python train.py --encoder_num_experts=8 --decoder_norm_position="pre" --precondition_frequency=32 --batch_size=128
Rows from block 7 of the text decoder of a small image captioner, named by matrix and row number. Rows with one number belong to one neuron. Each number is 500 + 25 x the weight over its row's rms, rounded and kept within 0 to 999. All counts start at 0. Numbers have three digits each.
Before each neuron's rows are labels from the 100 texts, of 14976, where the neuron reaches its highest value: "fires on" is the input token at the peak. Only what is clearly more common there than usual is listed. The data: rendered scenes of toy objects such as cars, trees, mugs and chairs. In brackets: how many of the 100, against the usual share in percent.
# fc1: MLP up (decoder.blocks.7.mlp.fc1.weight, 768x128), inputs 0-127
# fc2: MLP down (decoder.blocks.7.mlp.fc2.weight, 128x768, transposed), outputs 0-127

fires on: "blue" (21 vs 1.5); "matte" (21 vs 4.5); "teal" (9 vs 1.5); "black" (8 vs 1.4)
fc1.503:505491517466514476511475531504479470512468522499441482490451498520491470495489491523471469507491536455501456440545476538504527474453470466494505507489495501507531485499509462513526513519504500488505491505498517483497523471469556445505500491529513507500479549517459479493478475537465502519491527447519465483515530528482530482545543497517477510488485509538483507482516492529503472465485
fc2.503:481461513504491554489478504483541534511494479497542471478483520481498513499504571502506473499498506469534522498544535500518489512492466454522441512498480496553484521493487530518454528507456513542480495521513469514459486519531513503485511502487516530513498497528488450536536499495493513506521535512534524460533495469501481494545454466492518469464475520498511524526536479514485491506474

fires on: "the" (100 vs 1.5)
fc1.461:510533522520442478477494464462485510484506492494474443493487479485498491505534491511451538478517517503485519478496484516534507502469496519491487459534488486461473562516518515516514502543492468495496472543516464559528501474494491522506536480520501500527483498498456518537497492474459474469491528509498483512516517501543504544511466474497505535508469433510501486499437507507486504473473
fc2.461:499479492472551505519528538535516495495541500490528551514509532502510512504495484514566459520477496483500500512509518468471515518519520506504493512458509493487525442469489486488503515450492483470487514488520535475468480545472486463477462524514481490504519523498537468481503515544521553530539469499518506495494488494446510485481501528482490471516524538495489529504574497483531482534504

fires on: "mushroom" (16 vs 0.6); "teapot" (10 vs 0.6); "dumbbell" (10 vs 0.6); "duck" (8 vs 0.6)
fc1.726:446503489479508498507515542518480506497502505519448488559493458505521520484476467506457483525490509489513497510494480483532486469485526483516478511524515510528497472556502520459462486473477551503531510505521514476516504509470516508514497542501447500499483536534520519540497525480508511473450524486490495479530452475474513471500452517482527458547479547460511468515524504533505522510487
fc2.726:476479471515510548505478472476503518489532516461484508510504519539513474453505529518526533511447502488491556485502535501465519503509481485467461491500551510479475534493455482522515512518499492468539546555502471540486489538481456536544546493483502483494471516501513477504502500495516498490506523492483511540476520460463507492451470463523495516521478512505517478486455518488468495523503

fires on: "mushroom" (14 vs 0.6); "arch" (8 vs 0.6); "snowman" (7 vs 0.6)
fc1.43:490468485513510486485528525529462492517493515528522481482503490489465548472501488456462522506522474495507467497516492516532430511526481498486506504525495484483538465524523506553494494493523467443475550520487499519523483478438493556476504490523483535528505497522470489510548486526499462503514541461511494486522483493511483471506542470542478522471493481471503482508494547496513509458496
fc2.43:495500535518469501498485496488508486495512485476427522539533522510462436532494550503464497499482484537441489515518452533480500507499523465503555482538529500513477493505475489471496517551489492495514479509460513482486454536536494490529539531493526478458538489468521483487511505493479527513499452474476491474503520502515520495480474492511474486503507505506501544512509530504540498542472

fires on: "blue" (18 vs 1.5); "teal" (15 vs 1.5); "red" (12 vs 1.5); "orange" (10 vs 1.5)
fc1.69:529499509479502473505513518517518531518474533474478502467455501507513485489490532482492481498530508490479458472519436516525491482498494476478512463484502456573488447508531512497483517540468542485482483504510491473519502480484526479489522507495482486549474488483475522540516469545476460535499502480529480515489498487522516501529515478515497522434526542528485475479534511560522512504479
fc2.69:446464483500522561514522498494520462493571471487531486496518493482472494496545517538508514519481496528495479464510483543534480544478515485488478452508507504486467483452506522536464493480500497519485507512491514513486452538507496512504526518508491525459535527523503471497509517499522514509535547490501487519510546477494488464537481449481492461551480491509493503519512484502524491511553

fires on: "mushroom" (11 vs 0.6); "tree" (11 vs 0.6); "hammer" (8 vs 0.6); "house" (7 vs 0.6)
fc1.605:519482494551511438475544513491507506520494514538519487489506501493474538464486484546461535524510471505471485487511486485541545521470527506498530484545503481509502469492489524486500491541497454521510481491471481493511504463471483506496528513521491483502508537476471528503538504537488552534467514489508531473488487478535504438530487484545505470473532464501539522506517494499500504494439
fc2.605:479500520525506484499500502476466515519545477495473496538513515529467494515478509486502511473508500529464485491534486530543479525498471475489548448515513519523517508512494501532484505505541513487509455542502552511464424499538541472479518552475494489481577487494506460490521516472499514504503465485463488506546540519522485496493527490509475495516498503502453502527514482463523502521491

fires on: "<end>" (35 vs 9); "teal" (19 vs 1.5)
fc1.209:519471499544538502507493507512552476495531483500532495481535494449470502494481482459460507474454479529512491493480469523465511522492515517490493536520452538506465528522502460495531475527477493490480498500504523535498555472463522506485533467522500506519521501474497524486513493477446496478501488479520476491516521473530473522508537474535534448481517522507477481504490451486440491472498
fc2.209:506480476524486498529469499509452482478471489471496454542504444521489506487490520507549477516506490477475498542509488463468502454526500529533499455508555494499526491484513506461465546512555476525513486516522509467474461518511492493514495538498489486465504519529494480505494456470525476491531509516501518502467455532459474492467516493456480484498488511519540491458487519474534514528511

fires on: "ladder" (15 vs 0.6); "teapot" (10 vs 0.6); "house" (9 vs 0.6)
fc1.68:520518525488494484485516520505460483510470489504479483506544466471463522476525476498515494463510506533504464507482499538494481498530527504511467526545512488521515470529539471475498508536465546511520473479510486523505524483497534493447494454512497467492524534466472526500526519507502500461510554489512514479521492425493512536526503470472504529423537479530485474487496496484499517481504
fc2.68:467499502492506535538451511482488491472505515499488540551499509493501439487507515521510549515493488528453502517541470481516514509487490527479509473476537528484492496497471507550528547511529492493493540531502528519472465548458475543553526527505532509459481502502511496513522513489538487494490461501469464469510480504497499492483478488484463465531510521505494511494489526492502477567462

fires on: "blue" (15 vs 1.5); "teal" (11 vs 1.5); "black" (9 vs 1.4); "purple" (8 vs 1.5)
fc1.515:489525518488503509485514515523569472511478519536508524507442506524481481529517499512486470492486534525480502520470484472465488505441455497509567474515498497482533459506477517495523531498526539525501475496519501448490532531457516489483506529482515554535472504524499459514456510531502506484463479491514462485495484513510510453490513517549495509487471453500499492534507493497491473470510
fc2.515:514460536532481486492499531515504498474469485442510475507527497513537480477480530504496511486489508506522514447503523447519512554503513521493463530509504519525479524522466522492473484502470479465481528473494514500513515477510477504479503514565523491497521494521545531535483479494477492493549474508451505539446491529496549479489517494464494512451490482506515541475486501537479474546481

fires on: "glossy" (38 vs 4.6); "matte" (25 vs 4.5); "and" (18 vs 4.5)
fc1.36:514524505505494511489482546509524474503492536513500513454473488515515490526486524533497548490499505495492542547554439451501459524476461509501528474466481536470483469490459476509496553493503467503513487515512515448510540497511506493504528484485499480476487498529502501522522558534461495484528493504520511498479506518487576483557512497501498512511507519530516514480463483483458501480506
fc2.36:513514493488509519512526481501527487466499524446532496518477517512528494455503481558517472494466512512482485508476537502516543488508519486507494488495460495501500521499488516550503470531525509503488478494520500504491518522484472523467506483504492527550489477472494516532455470464485474522554458509482469486482561499550499554519507516518507476522538467469529542465511524530535494554490

fires on: "checkered" (26 vs 1.3); "blotchy" (19 vs 1.2); "dotted" (16 vs 1.2); "striped" (11 vs 1.3)
fc1.704:519468496510514469500518488503529517481517548486554538459511486494547506509464500542540515497497498519548506515510529469528489516470531503515495488534496480532495547479519492471478505488469449512482492529524525523501518473521480520516508543521448516499514517520542560490516511483532510512494498461523474499506460552488430489521521486513529496498486507540475508477490458491484505470494
fc2.704:515509522498505503494476511525508512518489468508500486468431518514516539482504503485549532501526508493525529540440531514484510485544497505539514477468479500490511519508459536502512465479501541493548466530515493471494541480495534484550487496482487487478491447517480468488521517482504463490522465490502520505454503496503452523498503549537522512469455539456504535504490506478498504480535

fires on: "the" (37 vs 1.5); "and" (22 vs 4.5); "<end>" (22 vs 9)
fc1.228:503474498486558504490512473487471503497548539505520490509505477503485532490522535491463535491508503465461481464525472500467510521437497509501470506553494499531484544496508518520495469518496421511510496507467532507498499460523483549509469499578544522499492509519490486531476489484498509482532463460506507471481531494503536512525482478471518512481464532521523487505485516516484507492477
fc2.228:536529482490468484506491498492502495506435454505471505496487513505518487504504464520515476518479481510519497538474508525555514472549457505526522466471490519494487488506492493481480536491470568529470522502524484509507501513449545407494508494437484481522537475504484526489526507513511505536495533532496524510508472489472467510482501520534499535524498478488500515483531480484518505523512

fires on: "<end>" (68 vs 9)
fc1.746:519483509506538450473526494501546500490506528517477497472507507488555512451514503490514522518483504537502504513507522530509461525454488495535487485545499496537468553484533484431503532502503479469468498482484485530482493489517472506491444501523528525516476476475525517486537490480479512513484505483526512479544514471490500539524461531536503505513421479523524516522514511486526528490489
fc2.746:498518502509464543500506512502463492489502480515503518529503507519443496571464489458471506484506463468527541503532491492502513518498528495471503505494544487481489463531504533508511456511500494480534452490484507501528521530473493506512476497455483505485545515524482457497470511509491487491509504522493477558473457517491470421482536480480476491475533534491452475490493487515475468514518

fires on: "mushroom" (11 vs 0.6); "bottle" (10 vs 0.6); "arch" (8 vs 0.6); "hammer" (8 vs 0.6)
fc1.508:494509517525508452507496467496515512521469509578524494505490512469479543491479472494539518515523489485474488497524487498542523485464521469480552507567500496496430456516489525509460474501494474472534501493505499515493486489474466483480512497507494458531508490447492525491522507511471560526497538465464524523504507486524522478506466509503494480463472474507482533490515488496453519493492
fc2.508:467492557503521467503510533497494558509512479472473509525521499545486505497513498482486507488493482526500499524512492509547507515470479489469515478496505509575550543479490496536498471507515494515526477562468572501511468517525537543503505495477518514461530475492520447477517518483495484480481475512486512476545538494520498494500531484526446513525517507516486479501524487487549496511496

fires on: "brown" (17 vs 1.5); "red" (13 vs 1.5); "black" (11 vs 1.4); "pink" (11 vs 1.5)
fc1.434:515513457489550470500491480482543436459480488538457511489473489518506481504514464512506482524483531500441479501511499503526497496478482531499498522504483470517513500500488488497457482507522469501483490499482498495540532489518519496490508442536523506524477455484531549455524465475487501518517453462491487501537534525459472516496528486473492442476502516529461479493461525484520480500478
fc2.434:545523494539508492510500513505505511491504465492507487491510519483524503467486494458501529523505519462543506511536522497470493489511494483517513505466510480513549506474566479470573487512440539481485475491539513517490499494522470495501466518480527499485506512563487462540489521518452530527534478508497464483498457490495500516532513471477508502522508510492532473490525482517557535548516

fires on: "ladder" (13 vs 0.6); "boat" (12 vs 0.6); "rocket" (10 vs 0.6); "duck" (9 vs 0.6)
fc1.222:497493512523487452507507530515515506482506512520522487489479452472481503532483507531517461506462484518506462514495501454489506504507476470516488518521488513479504521461454515480572530459479527450521502494481519460532496497478467515488497468489469539455476502529480504480533515461473473460497540529482511507544481464484466486577541505503499500528480506530497495516478483495522507468496
fc2.222:516494492456537584494472512510490474524504499491466532498566529524520502465486477474502517497501500423475544504486507517510533492456531538466516526488526503504513505486509471521465497526508493514469472490541499528476498507517492477501513531506495486516540486475542500501467522557527509508479482467509466494487501547512524523483512482485493482477529511462487526493532515465524496542504

fires on: "a" (52 vs 17.4); "matte" (21 vs 4.5); "checkered" (8 vs 1.3); "striped" (7 vs 1.3)
fc1.328:492519528549512475513517486498527467542527514543484468464493494509496520548500496506498492461510471482484474476524531544507506511454503491493523531530488543483492509560501448469528492461520436502475470491472521504512524474508490513484481490503531493564487527518543492492450536489467494528515506487513532542451520480507527537500509534483477523507468491504505509523500516496493512519515
fc2.328:480458502504466482486507488528490487492485494508511462498510504469457527478511511495510481526475544503522524529459475520561508483515507500468489465480513483569515507467491524514533515476469537538513495490481480490504508531476511490496560482515512468481493462502539494507482468540536512523435458476492509443518479501506480452477537517505506526490496475478495476519528522528495506502549

fires on: "checkered" (35 vs 1.3); "dotted" (32 vs 1.2); "blotchy" (14 vs 1.2)
fc1.761:476476489543489541543520460502500539481508486494499498486481552462487513524456503500509460495524493520494489519478503484497519508521485496517511465497437554513472480540520536529473448451507505522515503480501493525504511506517493505475542477487496522471490541493510497517494443469520469488487541499547523497489487516465449525479520466509513480490488487459493493507471494472512466470439
fc2.761:509492508494506492492509504506495531534505524531483477470522478514482556493553515478474515522502514501487517508524496466460520494514497511477462456493501498486502491474504474427496508515538489519477516491521527504511516516483488504496470489496562493462508523535474533465505492502494549511453493469502516514497463532521526524500465437444476511496487517537529550471544478501546526536516

fires on: "<end>" (62 vs 9); "green" (14 vs 1.5); "red" (8 vs 1.5)
fc1.52:472472493506510482467510471481537453468510507506466503520457513487516554491545507498531519503530506513437477454513510496488529494453492514511454526496501532497496492496495510487500517499505448518474513498534467536450513461550530521494503528520501527551507477487459489519497503471518486517516515507518517507518540528549495556488466527494516466528488513524521494517499529502486537466472
fc2.52:543531457493511509545503518532475565536512501473535500510517491502458491511478471536489493496475516478553523513483494527487493518541508490500542462490524474493493496512511479542531474490485519485509491490483529460514480568451473489502467485499510497465515523506549522487490507522491542475508523484499498520482457491457510445488534479513460524466488504486474493467518465511493487529527

fires on: "glossy" (36 vs 4.6); "," (27 vs 3); "and" (15 vs 4.5)
fc1.368:570476494487492494495516491504485519491476569500499508494471522512504477491473493501481459516506467514529467515520495513480529512490542473520483514483471501499482499485536452549501512548486493462491505486483493490513506468497557489492499523491525474495498505505452474511497504560485443519555469487511486527497531517482530457530496488545457489436499471525512490484516475514514482465487
fc2.368:464456500518491529498472486488534495524506476494532521516500515500501497502509570498496494508494547478483521496499462537546442524484486483490503480519511525512528484465499552528496517475513510536475501543506473493447469562535457498492515511508493497451514468513548490557542474480512519502496493509504525463511511510505473503531483502555476516506504523517483544543514524500512519499500

fires on: "brown" (23 vs 1.5); "pink" (13 vs 1.5); "orange" (13 vs 1.5); "purple" (8 vs 1.5)
fc1.371:496560474506519494513512497484512454467478507459436507494473462479485500519488469509502499490495514449444500516474482529548505481506497542501496556543458498482495472527485523496478493519444452557501533498507491501523496498500517491500523478498507484507469460471507529479538496528481481503495449472466511486520478513514485520495501529468485480466508471538461501487507503523543479498480
fc2.371:538480461522513497483474514519522507497511493538541501517487546500526481482483485471495509492507536484535519480501542472506493498487458479494531503489523468516551543467505509499570502510533530445481468499517520516503540538504471507508473480513510465495474502555471481506506503458476508549516505499514477485485503475503528499514523471539540497501499498482548468493470470506511528535563

fires on: "glossy" (45 vs 4.6); "matte" (33 vs 4.5); "of" (7 vs 1.5)
fc1.102:526486486472501499491536505496493523511499543527504502489476534534515496500458482519464438537511497511500453481526469522465535511482508513533510530470511506510458497473527449496493529522497494461493525482430480493514516512475515481511476488512516466525510503550450468504477511517464490526543476484525502505511513552486502484553519472542483508464483485525504486492550469504497475468505
fc2.102:483501489520487521506471465458529527486495472526517521497484507516492496528517551490522494517514531474538521516505469496514455517509490501509484499481489494464502532470504538564504519493498494540482488502515469470472479527537472497502518488519489529498486438507548523574521475500536493486520474516502540502520488556486514519552461487548504502508501490487475558554508494490508483494521

fires on: "mushroom" (11 vs 0.6); "bottle" (9 vs 0.6); "lamp" (8 vs 0.6); "boat" (7 vs 0.6)
fc1.342:538514548530525491501513465481506504514482532465537527481484489459470506549514471494530506470472496519490481489489502505506487491520501516522473547535518471494533486521488510500542535517481498554459483492489508493489502475517474473448494455533549509530525483482484547469531486547497480463529526508525536487489504505519482526518518508511496517429526453537477516473517517500494502517498
fc2.342:487521481481489473496479496515506501528518438543465489514533507531535498478513552505486495499512529476479492481514473451496486520487502498479552516475521507492483494444472471518486452527517488494532511514497504513503507505511534529564500576478493467467495515515526441542477514465513499531497457495474449473526526482471519497501445498519491495519491525468486493506497488510510517501482

fires on: "a" (67 vs 17.4); "<end>" (29 vs 9)
fc1.519:525479496545531446521518504511505453545526503480553486505533493512469531494513463526463527478507489552483476502492504476480475479527495474477510512538476487544531498550509508515495506507480463487483511508496508532512519478484495541502466536559520536525526558486488486497498459480519494526463494482500473464487472489538480496473540486520489495497464520517494459515495534521497514469477
fc2.519:507482529518466525508455476500454464485485477507435485515492521513496458524512556460497516498499504465514503504480477470500460512542483474507523471527546509496516463477441505503495510516477495486523498531509528474480458491528503454531543515517499527438511454487542504514542484520515518477468512481501505513504473548473521516497515497496503523487494510481518513557465493488505480522483

fires on: "a" (92 vs 17.4)
fc1.358:500529526523431518482502531517516469524478532557510490505441502510488460479483495496469556490507525544533544509511474512494450505481521491495526482531518509487487447492525536518485531509486530516471532520502495498493479499432513476504499470490508508499512500503515476528482513506510494447474518493457485497476509548527484500544509516477514474469494507463490507528478487489440514493520
fc2.358:524476508458510481490536514500500488469517486432512565427510496510550497509493508490500506513514467500506463514491517473506506517496530452466497550519448494522542535505518456517521468508515497503532503483520515469480490550519446511500472512507479479480491479482507500510487506511450512541519463474482530488516528484531504510481526513495467504496505509501484522503466570514498482494473

fires on: "ladder" (13 vs 0.6); "boat" (12 vs 0.6); "pine" (11 vs 0.6); "bottle" (10 vs 0.6)
fc1.391:491510477501531446497521436503501491506467515530501509533505530513519486459450506502533495521506521495480494504511492495541558505484522524492506499508485494487485486532479530504495492563498478507513496481464490482491504474478506475524552465511517480504493507455521548490535510542489531502504472511527516516475502471522515447532485503521512458464553489455530529507530489533488463540459
fc2.391:495507510499517477481501533467493522544535471505497503516506483465481488493504478494461525487516513490489475491487493502553459523461468471463532521482528500489504524456510478526483489479504498503525481525529509533509453494547543500487504549469505500463587493503512446514540525488501479514495481511464503474542557505532517498499508486534437503517514520515462482498492509481530504502522

fires on: "<end>" (46 vs 9); "blue" (10 vs 1.5); "purple" (9 vs 1.5); "grey" (8 vs 1.5)
fc1.670:525502525534469479478486521509534474499484519532483513511507535473528503470496521504514532526506514477496505502528444484530476512482539552498501484551521476526484447514492530501498522545463475494522535504442486508478500477451485495505503510488470501485526526546515491487477490529451545495493527540499500481491500539516524491561490497494532472446499542471503504531523489509476502503463
fc2.670:490500505481516480494544494491524495511487487473521509479470484498490518501517525531458525491529458540495457485491514506498484477496500436510537511495458491522494537530543475547477466493542525493507484516521499469509502504551493488498504504517519452464529466487475486482546489462500510492522469451483493525481535475525475528501523503558459504543507474476467515461488550493530501484526

fires on: "checkered" (43 vs 1.3); "dotted" (29 vs 1.2); "blotchy" (17 vs 1.2); "striped" (11 vs 1.3)
fc1.276:505483504528501495485459514527484470487473507539498468502512501519474501531519485478481504504507469535473497530506515498470529493489500524512465504520488489518478497500504497505480467494482448547494452516500466480528476438542529504486518534521514546471496533517511511488477469493455512482564500470498468529542486480510474548464509501511488461461540460467540479500493488476450538502479
fc2.276:506521550459529471519503540541494478548516519496527533450519512521485528504473502485531497516500468484520512553536498451524467474540470521507522444482504504470470489516459517489527474474525500494521506533539513493508518497469484469485518497506509495454475489495466517527496505457502546500520465527512450472496524472486516507500526522528474541513498513550507509516485507512501505541471

fires on: "mushroom" (10 vs 0.6); "snowman" (9 vs 0.6); "pine" (9 vs 0.6); "tree" (8 vs 0.6)
fc1.216:499517445534522513483502469489520508540467540532526502530489485518493519435483495490508488472530520518454490503536486507491522509500542474493514470550491486515493424524532441526500511506470507555484529502499497529470494474495481514452515511496520474480534494493502549480516504558466520486520523522483530493516485514519472496496491509529491530455513501454495483490484534492492476491497
fc2.216:482480536505487490501506507533476498548504489498460531529503514534462461509505507484495532512514499533458467480528456530569512501492483480489535494517484512518508501504483521516499499528527499482522479513511538513475475526539538510500503521498518485438508514485511473483563564482507485514519462519441536508495544484533453489489503502545456493498514519512480501518489522508552511514495

fires on: "brown" (22 vs 1.5); "yellow" (20 vs 1.5); "orange" (18 vs 1.5); "red" (11 vs 1.5)
fc1.545:543442479508506512501488443498523497458496514500470488454482480488518480490496457498489483506558515487493506495480524513502532528472508476481508509507461520476490483540497486482521487518457484500492485520500522477486472464524517464508544541485494476462517538477514503491525536478508506489489478463492501497436500439519516497487478528426471463483494500482478522446470489526509476500524
fc2.545:491539464456498489505509500520481497514521535463513516482541484518439550497473537470479490510530502506527477541506485501510519512465479486499473497491537488477519491467490533465524487439564528549529502492475518474521510500487498558543494496489525520504458503510481490479499522533490526514486528531496524451495478526527486505510525465525532501474500499493522473537494486498473524488547

fires on: "a" (73 vs 17.4); "," (18 vs 3)
fc1.54:485477474533509478501497483481544521524491535512499471497495495516487481514541507501465497502529521477516474510476539465475447550511523504531494514528503546497479518502552504521474501544500493450460454468486504504517518494506494486517492487507512511532503491451476504515545539498507477502434491494533508510480491465524533432456475501513482499487498514492513457503427502523484495493477
fc2.54:508496539492513538517516500505465493479490507492483519485522545541507499470477492476535433551521494495545519491500502487526501475502537506520492476503505509438500438469495516471554508465463540496475513482501537497500518509489479454487438517502484508512485477514524493475541481513507511502493484502505485491496526535490509524496550492524482534557530498552491493503517529492487449492468

fires on: "a" (64 vs 17.4); "<end>" (23 vs 9)
fc1.18:457458470493447492467518476518501539495481500483490504496489484506533546533511513514549490536482487464478495480497490526508485506518493464538492538480489499456495449507464522441528496510510504530501555498522476528484467516508499451518504511500491468511455477471511532458506506517510509516504535512532478550503501479518488496526493485467539514518513493528522569521476539530477505508499
fc2.18:507535502501518512526500500487519462522511501504498530506512492478460459486485488509473523437519505517546471525511507490485497476480517491450522495527524522561484545481526475537503485462506494481484455503490498433506528508523506562482512515533482535494560504522496477521501529498467495473476466483506504444484495522499519510486490470522478458507510533495483450477528466473521510480519

fires on: "mushroom" (9 vs 0.6); "house" (9 vs 0.6)
fc1.656:512528452494514499549531490491534508522437485518507512534484485535500465450454487479523533521487530462481532513484513499505549527513505478472487466534496496523490467511534489504495462509460531523511479515504471512482487487507521469458535450463512506534515521439510517468528521517486522482491484533501534516499488483481506476514513499530510521467528502478524489532501498516485466513440
fc2.656:482463545546536478482476526483471502523508484503493518526515514472468471510520535528459517496530515524449458503539482513527488491468489478477518515502523524481512515473477513536483486507532477491517495541509530527506466520527524528497492561519520516421524511514520485490542527489510496491496475509446497492508553480532499483488493483516450490502497491513450484482492524484535502484541

fires on: "the" (76 vs 1.5); "left" (7 vs 0.8)
fc1.654:480493501526497506516518490540491494515492489468461461528531503526537441484479541482477506468468512536497446499520554498540471496536503523516484466481486531483476512503478497505532550529487551512524463505509518487499484557481472460545499482518478505503500487523515551485515541484474467508535499562492496501511498510509492530535502517493510500492458486499473513491476456513506491540486
fc2.654:503496505466530508499482506479520504467533510523542539461486502486484515510488462506534482510511495477503563499500459474459525499469493479490536533510514478500519456503526510512499471466512441482487533507516508512479517449523499543457495499491472474511494520478485422487474440549534511480471500444511475487497502479511490478479488486540492495516539503471533482480512523491500492469509

fires on: "brown" (15 vs 1.5); "green" (10 vs 1.5); "red" (9 vs 1.5); "purple" (8 vs 1.5)
fc1.289:496463509528486517499556490538485505487462495537484474495484494538525471539499528524494493467494477518511482527510567538505470463554499508510500472468484480475471480504485485472482469535517571502518505504511521480500510502485488488482513508477524473518435515478502519487538525471536460485515488539482488527491460479506515499487521488476475489518521480478465522496502451495534468492552
fc2.289:475536496476528472510463497467511491522528476485513509501500471453496492479473495469517499535503483508482493474481447443490504521461521505500519542520528514525540505502520520503531527433510448463482494497506492522510500513530502526520502504511454532480573479532493453497451478539454514507473510492514467457514541504504496502497463491518524504516469520518512494505512512536478532500476

fires on: "<end>" (52 vs 9); "matte" (19 vs 4.5); "green" (7 vs 1.5)
fc1.760:497471470545512500486513474471512488495476482532500502476473514460507467513477497493538483474501475508434465456475466518485515514489455463488498455506506540499490529572496495446487481500512461497430494525530507537516554517510485481500512477502481487503507522467518521500510493466498518501534542475508538517509483523507526529495460512477531489518466501483480503481526499474490470464521
fc2.760:504505488434491507519507533541481531500543527521485521491535474476471511523492531447446496537496524529522519531501492467502480509512476485496498496495513514512496464476523494513481443468495466529536494431492529477519484510497472515495483458455536512487498520510462512496485486534477490458470491491504501497510484518500473459511491481463461498486508506500505507483502459505510532582497

fires on: "the" (51 vs 1.5); "<end>" (32 vs 9)
fc1.41:519520525497498496521567501499532477469475493515482497485486532480487495476493506455487510440518514565535514525474519482529489547538458514474479491503507518466498474497522486550517522533477527508512470491502490483498517487450506516497525469443515531529477507473488526498480501464454456503483508526502473535527528494520507468460494463490540468488523509488485478544497495503489456494499
fc2.41:467495472499511503475469510508469557517546513473525472542513442495509484511492484540506476560478512450465494477533504480446471502476525519486522509497533488485531476480498494488505507478499478505484526486477510542510449531508500492514470508517471502442541500536529463474495488556512524460536493479515489485495507522480509519505488554499470533504503512493501486481530489481490546528501

fires on: "checkered" (18 vs 1.3); "striped" (10 vs 1.3); "and" (10 vs 4.5)
fc1.50:500517497511514494499503521489476502528561513523491511480487517494515529522519486487488500490522463518452482425491525546513481527448496481508500536506530507489451491487506524448491479483520475523486537518461509485484529440539482554488450487503533536508491475528496531503482535495459486520485495496534554504496511479546515539529491499488486505494477532494502480482481527455484511493487
fc2.50:480490528498464473528484466502533508513518496513524420484499491516459503469499516507535510516474549491529530549532518501524474468564512526517502508479523493489544507518498479549525495503491526510488453540503470491504452536476481473543515524483497472536526481481504487521471493535501536511475535506509510536505486464448473472459537507505484493509503507504467517519532496522499501513494

fires on: "a" (96 vs 17.4)
fc1.710:488503466497502521481482478490435508496507520550512479476487488506520565514511464503520468488499475484501493501520477520516540474465477528494513560499483539531505477489481502522467473465516460509519503523499495516507492452490465500528520510548496476492557497524496522529492502529517525466504540520519471475512494481487501521544544498481477531510459500489499504526442514530534495439497
fc2.710:497509513509524467553508493502543472520479506509473497477488520528471500473459517489525506505513485536507512483486532530519526513497485490525493522485499488485510488519496475474548525535502552492489507501507515482503563480491563504527481508441513504477450486477472478486538514469501484513509495514501535503505513470504505474409453495488516474530501487511487502481562486448457496522494

fires on: "<end>" (59 vs 9)
fc1.507:549552504537467482486499503528539486493510504502500522523472554486467523475501468490503554505514503518533516525505462488485553515511519505485467497482495491488518462499524524526495458481480501478468518475469470521498502449487515523471551447481489525563505493452506509529520506517469524486478503482508507529500505497456484498502527513514525457515502482486521501544542504480493455478465
fc2.507:491456529467560503532531502480471511512519475494498489475513466526528447511530547543469493454522521498447495475517486526522439503466495478485525519525504468469501516488513485497490519501527507510539490520512525477519483538520510480524459545512525464439497503532509477503533478484523509493495476522466497486511489538541519502486456477490458488499516520502474516478487510478520518522524

fires on: "the" (48 vs 1.5); "brown" (17 vs 1.5)
fc1.75:478509475530470503523494491479550465504467496495416509502494492511529445514516517476470498510485463537495519482514521494532485499492468502509465465459529501482507483484442516474518519519503543505472498540526494551527536526541498513496490470506464452495484435486494536501467498536472477525511527517538525498541496496490473508506487492499483463513514467476502509527516478482485516484500
fc2.75:486480509476533504499531495547486511469537497506550489505500487494480522496473482519523527502476523464500490508540490510421488503494534514497521518535488506513493496504542495491495471480522462495534494433507523465462462508478497509515472542517522526507504559505517454497518511482499555468502464473465455511452504513509541505513495494492494518465507566535484508514529506491528484510499

fires on: "ladder" (35 vs 0.6); "<end>" (24 vs 9); "pine" (17 vs 0.6)
fc1.575:472475500494519524484550498485517486463516536527480552509475496517486518496538480540503476476492514523440489493485514521476510443444467486495473512502493474487476501473493508476493524506472469528466495569551526507506522447517501506476470511511527513517479522516466488504507494459535449532513513517526533480519482514541532531520503503531511530541523478513515499500523541487494495479503
fc2.575:517520470476495483502436494493470524549482462492509428487510504504506474515474494467480506525501497478534512474529508492496469531560504518518545475493496522501481483527509493508480475476525566502517522473456497524507491536521511498523524508511479474492531487480511508516477545539468544472460500468460480505491496520478468486492507515485515498439456531520510511493493468515502539535493

fires on: "<end>" (23 vs 9); "white" (13 vs 1.5); "and" (11 vs 4.5); "grey" (8 vs 1.5)
fc1.304:474508553525473513499490474434530499455493489534496483504487488459473458527495472527469454519503554536511479509504479517470536512464480504511511494530493473466494489475503516486510569488526482480513475537506522499507472497501517496494514526497516535499504500515484511499519470479496465440501530497486497489525475522531466563528493532521495513554489465493501457463471511508503529495488
fc2.304:525474457454503505509502545560468537562520502477504507491521550538528532481527487489531507495486448484464536474490511471503470502504497503464490500474486531509502527515498493523521444497469521467506498476516500502508546493509458509503498503525496466492488508488512505546480542543504520529498461506507509517501516468476553468473514478471511488462509523526503551548509493485500474514497

fires on: "ladder" (18 vs 0.6); "boat" (15 vs 0.6); "rocket" (9 vs 0.6); "snowman" (8 vs 0.6)
fc1.275:514484537479524511505514478464517495464493455506515502494549488506516536550451484514491513497514505524520452500524502498533473487516521528502544484486511517449469500489472463455493507509544480502461507481531484517513475487510525492503517512532495471520461539511516496500502528496512475494489512450480488433542490524543473508536513472454505459447476490484492515484487457516483477481534
fc2.275:494500503545479533502500505531491490500496487503493479476494540482459515461581519510539509494450513518496510515464493497490504519499469521489501508470520455515526513495473537475493489525477487476506493489479522483511526534517421471510497473470487532483563458499493505500509500519505528511554488518541532519516539505452497438503496517490501507513506476555492527512525518469512511522472

fires on: "ladder" (54 vs 0.6); "an" (15 vs 0.5); "truck" (13 vs 0.6); "candle" (9 vs 0.6)
fc1.194:482453490524505515516471513496512493500556477470532487504515522440483497480494509436491507456460479462526465489484494504461524492485467521507511500500454502490455502521517479453520513513502475538477516486483518504476519488477504464474519496523491501518475526472499509492512488458473470498528467492513494518501494495527453514484583480555519463508508482465457493525480488487464494480527
fc2.194:529451461534488473526453497504483456497485480463501465528496453491465496479488503504506504468495473472497476526479475457465489452513506495545472472521537505506524490498507502460479515527547471492489477499519506472499499499506509505502531517508483500472476520535509473476443478460488487484527494521534522468475483530464479509453514479487488491495467490519548448454494502487542519537502

fires on: "checkered" (26 vs 1.3); "striped" (24 vs 1.3); "dotted" (20 vs 1.2); "glossy" (12 vs 4.6)
fc1.183:507534529477501508503507518506490530508544507497515485494505520519476459518512477497502499459544501506500496465493485551512509516448531518493498516488468509449493475481496470454482503483486491451495526536487456468488477508500526504524456490456511523478515485515505522502491522523478529507464529471486479534478514434548535480531508464498476512460517488480488550437496537507464507477477
fc2.183:494499498515490503520492459514483484454481534524479485468446522521488491526520521560497493501503550509465513522529550499492501466506493499515490482493498514546504490545469505540465500520545532531489469552476483507477485467562504497519506531546497499489518473489515501500503531534500500503507539467507548501509489558512524538489491528526483503486464481483536464555499519490482490518493